A small sound classifier, trained from scratch.
Model: 3.35M parameters, mfcc input, norm batchnorm, activation relu.
Training: adamw at rate 0.0025, batches of 256, held-out accuracy 95%.
Data: trained on simulated sounds of rotating machines with and without faults, 39062 training examples, 57.0 epochs.
Rows from block 7 of a small sound classifier, named by matrix and row number. Each number is 500 + 50 x the weight over its row's rms, rounded and kept within 0 to 999. All counts start at 0. Numbers have three digits each.
After each channel's rows are labels from the 100 clips, of 14848, where the channel reaches its highest value: "top examples" is what is common among them; "loudest band" is the band of the loudest frequency at the time of the peak. Only what is clearly more common there than usual is listed. The data: simulated sounds of rotating machines with and without faults. In brackets: how many of the 100.
# c30: last pointwise conv (model.blocks.7.c3.0.weight, 320x320x1), inputs 240-279

c30.25:502501457559513480501589534485453606516560532517579545512493574549497587527441523488472485501507454471549422573478569472
top examples: conveyor (99); thin (high-pass) (46)
loudest band: 1000 to 2000 Hz (79)

c30.253:543578460538567510562612509501591422432603525552531452474557562514551536567475492550473529556441468481480471469508432571
top examples: state: faulty (84); rattle (43); grinding (34)
loudest band: 500 to 1000 Hz (36); 1000 to 2000 Hz (33)

c30.129:363513447566545465492572497497488453460485500505500455471606592502482504510438396367556468485457499453467522486561517483
top examples: state: faulty (98); conveyor (47); squeal (46)
loudest band: 2000 to 4000 Hz (32)

c30.161:584519534508512542516447592486406598565539483616555568606455529545519580504522586618459465435468447493497497539488471502
top examples: speed: medium (77); compressor (59)
loudest band: 1000 to 2000 Hz (33)

c30.258:516507496480569474528573535548456544492449468514543509633453491501474571549556556527476492513434526475576406537452548519
top examples: conveyor (87); speed: slow (62)
loudest band: 1000 to 2000 Hz (40)

c30.121:433482564428459452449533496444550477575524471554449491470451423448463420499459451392513518577516557559544507546516486495
top examples: state: faulty (92); rattle (56); fan (34)
loudest band: 500 to 1000 Hz (55); 1000 to 2000 Hz (37)

c30.164:506412507425509533497563550537456523484509566446593544529422488494500592426587499481478499554539483504470450486439509477
top examples: speed: fast (97); gearbox (94)
loudest band: 1000 to 2000 Hz (62)

c30.92:536530462528519556613514507522469550455422441454629525501496522489517558448542527547457485525482517455524474528484539449
top examples: conveyor (83); speed: fast (80)
loudest band: 250 to 500 Hz (32)

c30.274:581516512478533543521557584485541460457575526563529506503515518487517584521472550601533547574469507491450459436492438569
top examples: state: faulty (88); grinding (47); rattle (36); text has "thin" (29)
loudest band: 1000 to 2000 Hz (39)

c30.23:491505555439433521457489553530494546526526471495531491579442515537449519541518522504457450527507491466517468526492533550
top examples: speed: medium (66); gearbox (64)
loudest band: 500 to 1000 Hz (41)